config.toml
model = "class-conditioned image flow-matching model"
dataset = "dead-leaves pictures: piles of overlapping shapes"
train_examples = 36250
image_size = 32
horizontal_flip = true
conditioning = "class"
arch = "unet"
objective = "flow_matching"
cond_dim = 128
targets = ["shape"]
num_classes = 20
cond_dropout = 0.1
logit_normal_time = false
norm = "layernorm"
activation = "relu"
widths = [64, 64, 128]
blocks_per_level = 2
scale_shift_norm = false
attention = false
upsampling = "nearest_conv"
init = "lecun_normal"
residual_init = "scaled_by_depth"
optimizer = "muon"
muon_scale = "match_rms_adamw"
lr = 0.0044
momentum = 0.95
nesterov = true
orthogonalizer = "newton_schulz_5"
adamw_lr_other_params = 0.0025
grad_clip = 1.0
steps = 6600
batch_size = 512
epochs = 93.2
lr_schedule = "wsd"
decay_fraction = 0.3
final_lr_fraction = 0
warmup_steps = 130
weight_decay = 0.2
adamw_weight_decay_other_params = 0.05
Rows from block 5, named by matrix and row number. Rows with one number belong to one channel. Each number is 50 + 12 x the weight over the matrix's rms, rounded and kept within 0 to 99. All counts start at 0.
# convs0: first 3x3 conv (model.mid.1.convs.0.weight, 128x128x3x3), inputs 30-44, a 3x3 kernel for each
# convs1: second 3x3 conv (model.mid.1.convs.1.weight, 128x128x3x3, transposed), outputs 30-44, a 3x3 kernel for each
convs0.15:52 70 64 59 62 61 65 63 62 52 44 47 59 47 54 56 56 59 52 60 51 64 53 49 57 53 55 28 38 39 44 37 28 37 45 34 44 50 53 43 56 44 46 60 59 57 63 58 77 68 57 57 68 54 47 39 32 59 37 42 64 48 53 44 46 45 46 44 46 40 33 33 52 56 59 56 50 56 52 51 56 60 63 53 71 53 48 86 65 65 42 47 59 41 59 54 38 50 65 53 54 51 58 41 37 53 31 34 44 49 45 35 51 55 32 48 47 52 62 61 63 74 66 50 66 63 65 70 79 36 33 59 46 49 58
convs1.15:52 61 68 31 55 66 22 27 41 53 49 59 51 56 60 64 69 65 84 61 22 83 63 15 73 49 13 44 39 49 56 60 63 66 77 74 40 41 55 34 44 55 46 50 62 46 61 71 45 60 64 54 57 56 64 69 54 50 54 42 43 50 43 72 59 55 69 55 48 66 46 47 54 34 26 53 33 37 54 40 44 88 67 40 75 39 28 73 36 26 53 55 61 60 69 64 56 70 60 68 73 48 61 59 44 41 34 25 60 73 52 45 53 45 28 33 29 31 36 34 35 29 22 36 35 25 74 63 67 60 52 48 45 30 29
convs0.16:65 41 44 58 45 43 54 59 41 50 50 59 50 53 48 48 54 57 35 48 43 55 44 47 49 50 42 49 48 52 48 41 54 52 46 56 38 45 55 29 58 56 50 44 54 40 43 20 19 37 30 28 36 29 38 50 46 46 53 48 47 52 45 65 63 58 59 49 54 69 48 44 50 59 57 55 55 63 52 57 57 62 45 49 68 68 52 67 60 49 48 49 50 39 61 51 44 56 52 41 47 39 47 59 53 55 58 53 52 55 53 47 55 51 39 52 34 46 51 61 51 37 54 56 51 56 35 46 41 55 57 53 57 66 65
convs1.16:54 45 35 66 49 44 85 67 64 44 44 46 42 46 41 40 35 33 44 57 72 41 57 71 45 61 74 60 53 39 51 40 30 43 34 24 48 49 49 43 40 53 48 47 52 48 47 46 50 49 42 49 49 41 44 51 61 44 56 61 44 53 63 58 56 60 53 48 55 48 49 55 54 46 56 55 46 45 46 44 39 23 31 47 32 38 49 36 44 48 42 48 50 44 48 53 47 52 56 44 55 57 38 46 53 29 36 42 37 36 38 40 41 45 56 59 56 41 44 55 32 37 56 38 37 57 40 36 26 48 46 38 53 51 47
convs0.17:56 42 43 56 58 55 65 60 55 38 47 40 46 59 31 62 53 39 50 64 62 48 53 56 51 51 56 39 37 53 54 71 61 48 62 38 50 48 64 48 44 52 52 53 54 61 51 47 43 48 36 65 69 54 51 48 55 44 31 30 56 41 46 57 52 45 47 38 49 41 31 24 50 42 38 51 40 37 46 48 43 77 66 49 60 38 30 51 41 39 32 36 44 62 55 64 74 66 69 71 52 39 71 56 56 63 57 40 46 47 49 45 48 49 49 59 47 66 62 71 52 59 44 43 47 37 58 51 41 40 42 44 53 48 45
convs1.17:46 43 50 38 34 44 44 54 49 49 47 55 41 44 58 45 51 57 35 45 40 40 57 53 48 47 47 57 48 48 49 49 51 55 54 55 60 56 55 59 50 49 51 40 47 48 52 60 48 51 55 49 50 56 52 54 50 52 51 50 48 49 50 46 46 43 47 51 47 56 55 53 57 50 52 56 48 50 52 51 51 51 55 55 45 46 48 49 49 50 46 46 42 54 51 45 45 40 52 60 55 57 61 55 47 57 59 56 61 58 61 60 60 63 55 53 57 41 36 43 41 39 42 48 44 45 51 47 46 54 53 53 53 52 55
convs0.18:40 49 59 54 51 58 50 49 52 43 42 33 42 40 42 41 41 36 62 53 74 62 59 58 62 61 78 38 41 48 34 40 41 39 40 39 41 37 43 33 54 60 38 47 44 46 42 45 50 44 50 41 38 40 41 47 68 49 54 64 56 77 86 27 28 25 21 13 14 26 18 21 44 34 42 45 45 49 39 37 45 42 46 49 46 50 50 44 44 56 46 54 50 38 38 30 25 18 12 43 45 48 35 45 51 48 66 57 48 56 42 54 53 53 50 53 52 45 61 68 41 45 66 45 55 61 53 40 52 41 39 33 55 43 49
convs1.18:80 77 78 59 42 55 62 53 53 57 45 31 61 44 41 74 58 43 73 61 30 75 73 41 66 60 36 49 41 45 53 35 37 71 62 43 15 33 57 32 54 86 46 77 99 46 60 79 49 48 73 58 74 85 03 17 29 12 24 44 39 52 61 83 56 21 80 64 27 87 66 44 59 62 63 60 50 60 63 72 64 42 57 61 37 46 59 30 39 50 74 78 60 89 61 48 68 48 41 39 58 81 43 59 77 38 55 74 50 58 80 46 38 63 62 69 81 16 34 35 31 47 55 32 49 56 69 41 52 77 60 57 75 55 57
convs0.19:52 58 48 58 57 41 69 40 55 66 47 36 57 43 51 54 43 58 54 52 41 33 58 34 51 76 33 46 54 50 68 52 43 51 42 35 58 57 32 35 53 42 44 40 44 54 49 49 46 60 46 63 59 41 29 34 40 43 42 58 48 60 75 56 54 38 52 66 39 52 64 41 50 54 34 69 68 57 47 40 34 60 49 41 85 65 65 65 48 65 54 43 60 59 66 50 50 59 48 82 62 60 63 45 39 47 57 31 56 42 41 57 57 38 58 64 69 47 36 48 29 37 47 42 48 64 54 64 54 44 62 47 52 38 51
convs1.19:57 48 53 45 53 43 51 47 34 59 56 54 49 54 50 51 50 48 45 44 43 48 54 52 53 52 50 47 48 46 56 53 59 61 54 52 62 61 64 50 65 62 45 41 46 53 54 48 55 50 41 59 50 51 35 45 50 33 51 50 47 67 68 50 45 41 51 41 39 56 42 41 51 56 60 46 52 55 46 45 50 51 51 49 51 47 49 57 53 52 40 49 43 49 45 48 41 49 47 56 57 56 58 58 51 45 42 36 34 47 42 35 48 38 39 45 41 53 51 53 44 52 54 40 38 48 42 41 44 49 54 53 45 51 47
convs0.20:48 54 51 53 48 63 47 48 41 52 58 53 33 40 46 52 46 50 45 50 43 35 37 35 48 40 54 76 59 71 67 53 53 52 41 48 35 41 44 48 56 52 63 60 57 43 35 23 54 45 45 53 52 54 22 59 73 55 55 43 39 45 24 78 77 57 69 60 51 65 61 50 53 50 59 46 49 63 56 41 48 63 57 43 61 71 56 67 58 63 30 38 50 39 46 38 41 48 53 52 68 46 56 57 56 45 39 50 30 39 46 69 58 56 41 56 60 28 48 36 34 45 40 47 46 37 46 45 48 50 50 56 48 38 38
convs1.20:56 52 52 54 56 46 41 37 30 55 53 52 54 45 52 58 52 52 56 62 55 52 55 52 57 61 55 48 46 47 53 44 51 57 48 55 48 48 56 50 57 55 56 49 50 50 46 49 53 45 43 54 51 48 42 45 62 42 47 66 39 51 64 51 45 41 46 39 41 42 39 39 52 57 57 50 56 53 47 43 47 42 51 58 46 51 52 48 51 45 52 51 50 56 47 53 53 52 54 70 67 59 56 58 55 42 35 39 39 40 41 36 43 47 46 52 57 54 54 52 52 54 55 50 48 47 42 42 46 45 50 54 46 49 50
convs0.21:63 60 59 50 49 51 43 48 37 55 50 60 50 47 55 49 58 61 54 42 37 52 38 48 56 53 56 81 89 75 40 37 39 36 24 33 35 33 32 60 61 63 56 56 45 48 45 44 50 57 44 44 62 49 28 67 96 45 70 74 37 46 33 80 72 62 44 48 46 51 55 50 49 41 47 36 36 35 58 55 73 70 80 69 57 42 52 50 55 45 51 69 41 43 55 44 59 68 58 69 68 42 25 42 30 47 71 59 50 51 26 42 48 42 58 74 57 63 62 74 41 52 54 44 34 40 33 24 17 46 59 47 52 67 62
convs1.21:62 57 32 63 59 53 52 50 51 44 44 46 43 43 55 40 41 52 60 49 32 66 59 47 61 69 47 65 77 62 59 68 48 25 47 39 08 30 51 43 41 44 37 37 35 53 63 55 52 57 42 56 42 37 23 56 77 29 47 74 14 33 33 72 54 71 53 43 43 37 32 34 52 65 65 37 47 53 57 62 63 49 61 42 44 39 37 58 59 51 54 53 70 61 45 48 65 75 55 65 62 64 51 56 61 66 70 61 13 20 32 37 49 53 28 49 48 48 65 72 55 48 60 66 59 51 29 37 50 46 41 48 59 55 50
convs0.22:65 58 80 51 53 60 39 40 47 56 68 60 53 59 43 46 52 53 41 56 56 54 38 41 41 50 40 42 36 49 30 32 41 62 55 72 35 36 39 54 61 60 58 58 57 64 64 75 52 50 27 25 23 41 65 57 50 60 66 46 43 42 47 42 40 35 36 25 31 52 60 50 56 59 59 55 58 34 56 49 51 54 53 70 47 49 48 58 57 78 60 59 37 61 60 50 46 57 39 60 58 54 45 47 51 52 57 49 57 68 61 55 55 49 44 48 41 30 35 26 60 59 55 42 33 41 55 65 62 52 52 47 30 36 48
convs1.22:34 36 38 41 36 39 39 42 48 49 50 40 56 35 39 41 40 59 53 56 43 50 44 42 56 41 43 46 41 46 65 57 66 83 64 67 54 45 47 61 48 54 68 57 55 64 49 53 55 41 50 59 47 45 57 58 47 50 49 47 41 38 35 55 42 41 64 58 35 66 58 47 51 58 44 61 46 51 45 53 59 53 48 43 60 48 56 51 56 58 63 55 50 61 44 42 57 33 44 47 38 32 57 45 35 47 48 42 54 65 67 50 57 67 55 50 57 59 63 50 60 53 42 57 49 42 63 64 65 52 46 46 34 38 56
convs0.23:58 59 61 56 50 46 42 33 33 37 55 57 50 60 59 59 61 53 39 52 56 35 44 34 42 43 44 76 92 73 45 50 44 47 57 40 51 50 43 47 54 44 54 53 57 51 37 42 44 43 47 52 47 49 44 56 83 46 51 62 26 42 46 61 58 72 47 62 61 60 66 64 61 52 46 51 56 54 55 58 64 63 79 67 41 58 62 43 49 53 60 54 40 53 51 45 50 34 51 43 44 56 51 47 41 53 38 62 53 48 43 37 47 50 51 53 67 47 59 58 47 50 42 56 53 52 39 44 36 65 54 58 51 51 34
convs1.23:65 56 52 51 49 41 42 36 36 44 57 60 40 50 52 51 55 54 50 71 65 34 51 59 34 54 66 47 47 53 55 59 53 57 61 52 49 43 38 65 54 49 55 52 55 48 35 41 49 39 48 51 53 56 32 54 69 27 44 57 32 37 50 49 44 38 38 41 33 43 46 42 56 54 54 46 47 55 43 42 43 43 43 54 39 40 51 45 45 49 50 50 43 55 56 53 48 52 50 63 53 59 66 53 51 53 39 36 42 37 38 43 46 42 57 64 55 43 39 48 57 60 70 60 58 65 27 32 35 49 56 59 49 59 66
convs0.24:63 61 61 54 55 48 58 56 60 48 52 56 45 37 43 58 46 49 53 55 46 38 41 37 58 55 46 05 13 07 35 35 23 99 99 89 60 60 61 51 54 44 39 48 45 48 53 60 41 50 48 62 58 54 83 55 34 46 49 55 46 68 93 38 43 33 37 39 43 87 88 87 59 61 62 41 46 52 41 56 60 20 26 29 40 27 36 99 99 99 58 66 60 39 41 42 54 61 48 49 62 46 45 44 28 56 55 48 80 73 64 23 39 34 07 31 46 72 69 66 43 42 46 32 40 42 61 60 61 57 50 44 47 46 49
convs1.24:47 48 44 52 52 40 45 44 30 43 46 56 46 64 51 45 59 72 28 54 65 51 59 54 47 42 39 37 37 13 58 39 47 99 90 89 73 51 44 44 51 72 25 32 44 36 40 40 47 50 50 60 61 58 63 41 31 36 53 45 51 70 79 34 48 54 51 51 40 26 32 34 41 50 42 44 48 41 38 53 53 47 41 26 47 55 47 51 52 63 62 58 49 71 66 64 54 70 37 38 41 32 58 49 48 54 32 26 71 71 60 42 48 43 39 28 36 59 68 69 52 49 51 63 52 51 68 62 53 36 40 40 36 49 55
convs0.25:40 54 47 46 52 53 47 54 59 38 40 51 46 45 54 51 38 54 81 45 50 65 32 45 69 33 37 68 52 37 61 57 41 70 53 41 62 47 43 72 47 33 50 35 38 19 57 84 20 51 93 16 37 83 54 55 54 66 67 54 51 49 54 52 32 37 46 42 45 62 39 33 54 47 49 57 39 46 55 45 55 42 52 62 30 69 62 37 55 57 66 45 58 51 45 54 55 39 44 36 44 57 54 49 58 60 41 58 54 41 52 71 39 31 62 40 20 49 49 28 75 55 29 75 48 29 40 45 64 56 42 53 60 42 23
convs1.25:37 62 52 39 60 35 61 49 39 30 53 46 46 57 67 50 59 63 56 60 37 52 61 31 46 45 22 40 40 57 53 38 49 64 55 67 70 45 45 76 45 36 85 42 33 30 45 81 20 53 82 31 49 60 68 65 38 56 55 41 60 38 33 62 52 28 41 52 28 49 53 58 55 34 51 58 46 65 54 56 77 54 52 53 49 34 49 35 33 48 67 59 38 40 49 46 41 48 48 60 29 34 60 44 59 72 63 72 54 54 62 60 52 52 76 46 37 57 40 21 60 47 38 71 61 51 21 63 70 22 56 51 27 46 40
convs0.26:33 40 37 31 37 42 35 37 39 60 57 52 56 54 48 47 43 54 39 37 33 44 45 37 44 42 38 53 46 51 38 35 47 42 46 47 34 37 41 43 51 63 49 62 76 49 49 38 44 44 34 41 33 35 70 44 40 63 44 38 72 53 37 62 65 71 62 57 67 62 68 66 40 44 59 59 52 59 55 61 57 48 53 52 53 56 55 59 58 57 46 57 54 44 65 48 49 62 47 47 40 49 40 43 49 37 45 48 46 35 38 65 64 50 55 51 47 56 55 47 43 43 41 47 49 58 56 52 36 54 54 52 65 60 54
convs1.26:53 40 52 54 45 45 50 45 38 32 37 45 39 46 55 44 50 58 71 62 33 76 60 39 77 60 47 68 74 73 50 63 65 38 45 50 15 08 30 34 45 68 67 85 96 66 71 73 50 58 64 45 54 63 75 68 60 68 53 40 49 38 27 71 55 48 54 49 48 42 41 41 47 33 24 49 40 45 60 55 58 63 48 35 69 58 50 72 60 52 44 48 42 38 43 48 38 49 57 71 73 74 68 65 59 64 40 34 42 48 37 40 43 29 39 41 23 70 60 54 57 43 34 56 43 41 82 70 56 68 51 33 57 39 26
convs0.27:57 49 76 42 52 65 74 57 64 47 50 37 43 45 46 38 58 49 53 65 62 55 47 62 58 50 40 72 35 36 51 48 35 42 48 35 50 44 47 80 54 56 54 58 52 57 38 40 66 51 48 45 47 55 51 35 66 58 49 59 43 44 46 31 43 49 55 53 59 35 32 40 57 61 61 63 72 40 58 61 56 66 61 59 53 56 48 52 61 51 64 51 48 68 42 40 66 56 49 59 56 49 53 50 53 39 42 52 38 44 59 55 73 65 71 80 64 62 43 32 46 41 42 58 54 54 40 50 55 34 63 69 68 53 57
convs1.27:59 50 52 67 59 53 65 69 67 53 46 51 51 46 54 55 42 46 53 46 50 57 53 54 55 55 66 44 50 46 44 46 46 32 45 43 51 48 59 51 50 54 55 65 64 45 43 40 49 42 41 37 40 43 48 59 59 49 51 53 57 49 54 48 46 53 48 47 54 47 53 56 58 58 54 45 43 36 40 44 36 40 43 50 47 49 53 45 46 55 31 39 46 49 48 56 51 51 45 45 46 54 43 44 55 41 45 44 44 49 47 47 49 51 55 54 54 47 41 46 55 56 53 59 59 64 37 36 40 41 50 51 53 60 64
convs0.28:56 53 46 56 53 54 49 55 51 56 53 51 60 62 60 54 44 50 69 57 63 36 47 57 38 37 34 28 23 25 37 42 48 77 72 64 45 36 49 48 50 59 51 57 65 53 40 44 37 38 46 72 73 54 43 50 47 35 51 45 46 48 32 48 46 43 61 55 56 55 58 55 57 59 51 49 53 47 53 49 60 44 53 53 51 52 56 84 82 70 46 43 46 54 39 48 64 63 57 57 59 52 48 46 37 29 41 36 74 86 80 36 35 31 20 30 48 36 40 40 51 47 48 67 67 71 50 48 52 41 47 46 35 43 34
convs1.28:67 66 44 42 39 55 34 26 29 51 52 43 51 58 40 28 44 48 55 41 55 56 41 49 40 28 32 56 48 57 59 45 50 56 59 65 51 48 53 49 49 57 57 60 50 54 47 48 50 52 56 74 57 45 47 46 48 42 39 52 36 40 52 54 52 48 61 62 56 48 35 28 43 53 46 40 46 32 65 58 57 50 45 44 53 43 37 72 65 42 49 56 51 36 24 39 45 52 48 67 55 48 53 41 40 26 18 26 58 70 45 29 53 44 26 33 31 40 45 62 54 54 57 30 23 31 49 39 57 52 50 74 30 25 38
convs0.29:25 19 27 31 32 49 26 32 42 44 52 54 43 55 45 59 55 52 49 53 37 51 52 35 50 48 39 67 55 55 54 48 34 61 42 40 44 56 63 39 52 55 38 53 55 52 56 54 43 46 48 37 39 46 47 46 65 56 45 64 47 49 50 63 70 76 56 59 50 57 43 43 53 62 54 35 47 45 53 49 42 59 61 56 63 56 48 62 66 55 43 40 47 43 34 40 57 51 43 78 76 77 55 67 65 23 34 29 52 59 54 66 72 57 47 47 43 65 72 76 63 62 64 64 65 61 72 63 62 53 58 53 39 38 44
convs1.29:51 64 81 43 49 68 26 38 43 43 43 47 50 45 49 52 51 47 80 74 49 66 48 29 60 43 22 48 40 41 56 52 51 66 65 50 52 52 76 40 44 50 32 32 47 65 68 68 70 66 54 69 66 53 50 55 50 34 50 46 35 41 54 82 70 72 63 51 57 43 36 51 68 49 30 49 47 34 57 46 44 75 65 45 77 67 34 75 62 50 39 41 35 72 50 41 61 43 43 61 62 52 54 50 52 25 22 32 43 50 32 44 60 33 34 40 27 46 45 43 38 37 34 43 47 48 72 65 56 61 46 47 50 38 42
convs0.30:54 51 40 53 55 54 55 55 58 44 52 53 50 43 49 58 50 52 47 58 47 39 43 52 44 40 52 49 52 54 43 51 54 48 54 52 56 48 48 60 52 55 53 50 58 50 58 59 50 53 44 52 42 42 53 68 58 40 46 52 54 47 47 44 52 55 38 40 47 53 50 54 49 48 52 54 60 70 55 56 53 41 57 49 42 51 51 62 55 57 35 48 53 42 48 46 41 63 57 63 44 59 55 51 50 58 65 75 28 30 32 24 39 38 53 70 77 47 55 49 44 57 55 51 46 47 58 74 72 55 55 43 35 39 30
convs1.30:88 82 89 49 54 55 69 73 64 45 50 46 50 38 39 36 45 42 74 62 41 68 40 16 56 26 22 62 61 66 51 52 47 72 62 68 34 34 41 52 50 58 35 46 43 70 73 83 44 60 75 35 42 51 50 57 58 50 55 55 46 43 44 44 37 45 70 62 63 56 63 55 30 45 43 44 46 47 47 63 64 83 57 51 67 45 38 66 59 55 47 46 28 56 65 65 46 40 40 81 57 48 51 49 40 64 59 53 66 61 42 57 53 54 65 74 78 56 61 46 54 52 53 59 51 60 72 72 77 66 51 53 58 42 54
convs0.31:40 50 52 33 43 49 34 50 44 44 52 57 55 53 65 51 55 57 51 62 65 68 60 66 64 61 63 68 60 59 64 55 54 89 61 57 49 53 55 57 51 46 44 45 41 43 47 53 58 47 44 47 35 48 22 40 57 19 54 90 31 58 81 40 56 56 51 43 44 38 52 52 61 57 51 51 57 47 36 46 45 62 60 63 65 56 46 81 71 57 46 39 36 49 37 58 49 47 56 43 51 55 49 47 51 44 49 38 48 59 60 40 44 64 37 49 50 59 64 54 56 58 54 50 54 47 46 48 58 58 66 55 66 66 54
convs1.31:53 50 41 62 56 47 47 53 47 47 51 59 39 44 52 40 48 55 41 50 60 34 48 55 37 49 57 43 47 60 46 49 59 50 53 51 41 51 55 48 47 61 50 54 67 39 41 41 46 46 44 43 39 41 33 46 66 33 49 68 50 59 83 52 47 43 51 44 37 60 45 39 67 66 59 56 50 49 60 56 51 36 30 36 45 43 45 49 52 55 54 53 51 54 48 56 48 47 47 65 65 65 54 50 44 37 30 30 28 41 34 29 50 47 42 58 54 66 69 56 52 50 51 42 31 35 38 41 43 47 49 46 41 46 52
convs0.32:42 58 56 55 50 42 53 46 47 57 48 42 53 52 52 50 54 56 43 45 44 48 53 65 36 29 49 67 46 45 85 66 43 58 43 51 51 41 45 49 45 50 45 58 59 53 53 81 52 43 84 62 43 56 48 43 54 55 46 48 53 54 38 54 43 45 61 52 41 56 37 39 44 58 65 49 57 49 43 55 53 48 35 23 50 47 48 47 51 39 45 44 41 42 46 45 33 50 50 58 44 46 56 51 51 75 44 51 55 66 64 47 71 58 65 72 52 47 52 41 51 53 47 56 51 59 58 59 45 47 39 38 36 30 24
convs1.32:44 40 44 50 54 57 43 54 54 60 49 40 55 50 43 44 39 34 45 40 43 40 46 49 49 45 64 45 43 44 47 39 35 55 42 34 50 49 64 60 46 56 56 46 45 50 46 65 50 40 60 36 30 42 47 46 23 43 45 35 52 52 40 51 40 37 58 42 42 53 39 43 45 44 34 49 53 42 50 56 53 45 42 14 53 46 27 42 49 30 52 56 57 46 43 61 50 47 60 31 33 38 39 46 62 35 54 65 51 46 47 46 35 46 46 37 34 45 60 59 40 53 59 38 48 44 59 58 37 55 53 28 47 33 13
convs0.33:27 59 90 42 61 80 48 53 70 53 48 48 60 44 41 54 48 40 69 53 42 60 53 49 57 36 35 48 49 40 59 37 44 61 45 49 75 38 22 70 41 17 47 52 15 45 53 59 42 54 66 41 44 59 55 47 46 61 42 35 61 29 44 37 49 50 41 57 38 48 56 43 40 47 58 48 55 61 47 43 63 39 48 55 35 51 41 36 37 40 44 41 64 58 43 51 37 39 32 44 35 53 30 37 62 45 72 75 29 54 52 47 49 56 50 36 43 51 43 68 55 49 57 46 51 58 57 50 36 56 51 42 56 48 38
convs1.33:50 37 46 46 32 50 40 51 65 35 53 55 36 49 61 49 62 55 58 46 38 53 52 45 50 42 30 44 47 31 47 51 36 36 41 32 77 61 82 72 46 59 68 44 72 54 60 90 56 51 80 48 55 71 72 60 46 70 64 52 68 56 55 26 40 41 32 53 63 37 51 64 50 56 61 54 53 64 49 48 77 58 51 53 55 43 46 48 40 46 32 54 74 47 47 67 53 40 52 39 30 63 49 42 78 56 59 92 65 55 62 68 53 61 65 51 71 59 62 85 70 61 78 69 62 75 36 44 38 43 55 41 54 53 42
convs0.34:41 40 36 42 37 43 37 37 36 62 57 55 60 55 51 61 61 61 52 42 40 53 38 51 63 56 59 53 49 48 46 52 42 53 56 50 25 35 34 59 62 68 62 83 79 70 61 50 61 52 51 64 56 40 50 63 83 46 55 68 63 65 87 45 45 41 47 41 41 44 46 40 44 45 48 46 48 42 49 39 48 44 48 51 44 44 43 61 53 53 23 30 22 40 52 51 41 49 31 77 67 35 56 42 18 46 46 12 49 58 21 54 53 14 42 29 00 43 40 33 49 40 38 48 36 41 91 79 83 80 59 54 85 66 72
convs1.34:75 81 92 73 70 77 63 71 83 76 61 65 64 46 55 62 49 58 68 65 45 65 65 49 63 65 54 61 67 72 50 62 67 43 53 51 05 10 15 33 35 31 53 61 62 63 67 60 80 76 63 81 86 77 67 58 63 55 41 49 55 46 50 47 26 35 58 39 39 61 50 49 95 74 49 86 71 40 73 58 46 23 26 36 27 47 52 29 45 58 39 19 04 67 41 32 97 71 59 99 85 63 77 69 49 52 36 10 99 76 45 82 58 27 69 41 08 90 68 41 83 55 29 61 45 19 46 32 08 34 23 00 14 02 00
convs0.35:56 37 27 45 40 31 56 53 50 59 55 55 62 50 47 53 49 45 67 65 58 57 62 53 54 52 51 53 48 38 53 48 58 49 56 65 69 71 60 70 58 34 54 36 31 40 38 49 50 47 39 59 43 45 58 46 54 58 52 52 35 41 29 54 47 54 52 54 53 69 77 74 55 43 40 45 53 46 56 54 35 44 43 50 46 48 46 48 51 40 47 44 30 54 52 56 53 69 73 51 70 49 62 67 48 41 38 34 49 64 52 36 50 52 43 31 37 48 37 56 54 38 59 59 53 61 56 56 70 51 57 65 50 52 67
convs1.35:53 48 77 38 33 62 47 48 76 61 75 77 28 39 56 21 35 46 46 47 49 56 49 48 63 49 62 37 24 17 49 34 22 56 38 24 96 50 29 99 49 17 87 54 21 63 54 23 80 71 39 82 77 41 65 60 46 57 49 30 44 26 21 11 23 44 17 33 47 16 33 53 45 30 12 54 48 27 57 52 35 75 58 50 70 63 49 70 54 46 17 36 48 32 50 63 39 59 69 71 78 49 58 56 43 32 47 36 73 72 57 67 64 39 50 41 19 71 61 41 70 54 25 50 35 22 30 46 44 37 45 49 25 28 40
convs0.36:31 29 27 45 49 40 40 47 40 35 39 48 40 31 41 45 54 47 33 51 51 51 64 55 43 53 42 63 60 74 59 57 58 54 46 49 27 47 56 36 42 53 48 61 83 37 52 52 45 67 64 34 41 52 60 68 46 57 53 40 51 52 34 82 80 86 73 71 80 72 58 73 50 44 49 46 39 46 44 50 45 55 51 64 48 42 57 54 43 59 46 46 48 35 44 50 38 35 36 34 52 48 48 55 39 43 39 28 56 45 40 63 61 49 58 58 42 47 66 56 50 57 55 51 50 39 64 61 48 58 55 34 55 44 24
convs1.36:36 28 34 49 49 44 60 54 52 57 60 49 46 49 45 43 47 43 72 62 55 67 63 59 61 63 63 57 77 79 42 60 65 34 37 42 14 25 61 31 44 80 52 60 83 72 62 80 59 51 61 45 44 49 43 34 39 42 29 32 42 34 37 53 57 35 56 59 44 44 51 41 44 28 22 58 51 50 72 63 52 45 25 10 66 50 22 68 58 34 48 60 57 46 54 63 42 50 62 59 68 78 55 62 80 63 64 74 26 51 59 26 51 59 14 36 43 94 81 67 65 52 48 51 36 32 80 74 56 70 57 40 59 41 33
convs0.37:46 38 37 43 43 37 53 42 32 55 66 44 47 51 49 37 53 48 47 32 32 28 41 44 24 48 46 53 43 49 57 56 48 45 45 42 51 54 45 59 51 60 58 43 58 54 53 45 64 60 44 62 81 58 57 61 48 47 63 51 40 55 36 58 56 48 43 38 46 49 44 57 50 61 48 33 48 40 51 51 47 70 62 25 64 51 40 59 51 34 48 48 51 47 58 43 39 57 45 53 48 46 56 48 67 54 57 89 34 47 56 14 38 62 38 59 65 46 61 75 36 50 74 28 46 58 56 50 29 61 62 22 44 58 30
convs1.37:45 40 34 48 58 48 46 66 70 51 60 57 49 61 55 54 57 47 51 40 57 55 52 62 53 50 59 58 48 61 70 52 53 59 49 52 63 53 55 55 35 42 43 35 53 46 55 76 53 54 67 46 45 55 53 58 35 55 64 41 50 53 37 44 47 59 50 53 58 49 48 62 47 51 53 51 53 49 51 51 63 61 43 46 54 54 49 48 51 48 54 62 52 63 53 36 62 53 43 32 36 43 43 54 71 56 67 83 57 42 54 67 53 61 56 48 57 42 57 71 38 45 64 49 47 59 50 56 51 60 65 47 60 62 34
convs0.38:31 34 38 50 45 39 41 35 39 51 52 53 49 65 69 55 49 48 45 32 32 55 47 28 40 49 32 34 47 63 42 53 63 49 50 53 34 33 54 38 57 76 70 75 82 43 41 38 60 50 45 58 41 35 66 50 48 63 52 44 58 44 47 63 53 69 49 47 51 54 48 52 54 64 60 56 76 66 52 60 58 53 45 41 58 44 57 44 36 42 39 20 39 53 56 52 67 62 60 52 58 55 51 52 62 38 34 66 42 49 37 36 41 46 36 44 33 28 22 38 42 45 47 47 56 52 64 46 46 49 48 43 44 38 40
convs1.38:74 71 61 70 55 45 54 46 35 53 45 36 36 22 36 31 23 29 69 56 36 63 48 36 78 61 46 53 56 71 40 54 71 36 36 48 18 14 49 48 42 75 68 65 95 66 51 51 57 48 50 57 43 38 58 58 40 52 50 31 48 35 21 42 40 34 49 46 48 37 29 36 59 39 41 53 32 42 38 38 50 56 49 49 65 58 51 64 63 57 20 15 16 54 33 49 63 56 63 47 50 62 43 49 40 48 51 43 64 61 55 48 51 53 30 26 34 48 39 44 61 43 26 67 48 30 73 78 71 65 62 50 45 37 32
convs0.39:48 42 46 45 43 45 56 46 50 39 51 47 50 62 54 42 49 51 99 45 31 99 34 17 99 45 28 39 52 55 46 49 63 37 49 43 48 54 56 59 50 46 58 54 45 63 43 41 73 52 31 63 52 43 57 50 35 54 40 45 61 42 42 56 47 45 47 43 55 45 35 45 70 50 46 61 54 46 56 52 54 50 43 45 64 58 45 53 48 33 53 54 53 62 50 51 50 42 63 88 27 38 91 20 34 98 22 32 54 53 68 52 47 58 72 53 56 25 51 78 29 49 76 15 41 67 47 20 22 46 33 04 67 41 08
convs1.39:65 58 35 67 56 54 57 55 59 46 45 47 49 62 65 58 55 35 58 30 47 65 37 44 66 40 36 41 49 50 30 48 59 37 49 48 51 41 48 69 51 55 65 54 44 45 39 47 59 37 55 50 33 50 58 50 49 41 52 54 43 57 55 21 28 55 30 30 54 65 56 70 45 41 41 47 46 45 29 41 52 46 52 49 33 43 46 29 37 32 51 45 55 41 60 57 36 55 43 99 53 32 99 53 31 99 53 39 36 45 41 35 54 42 32 55 40 43 58 68 50 64 67 54 57 47 43 61 51 59 63 57 48 68 62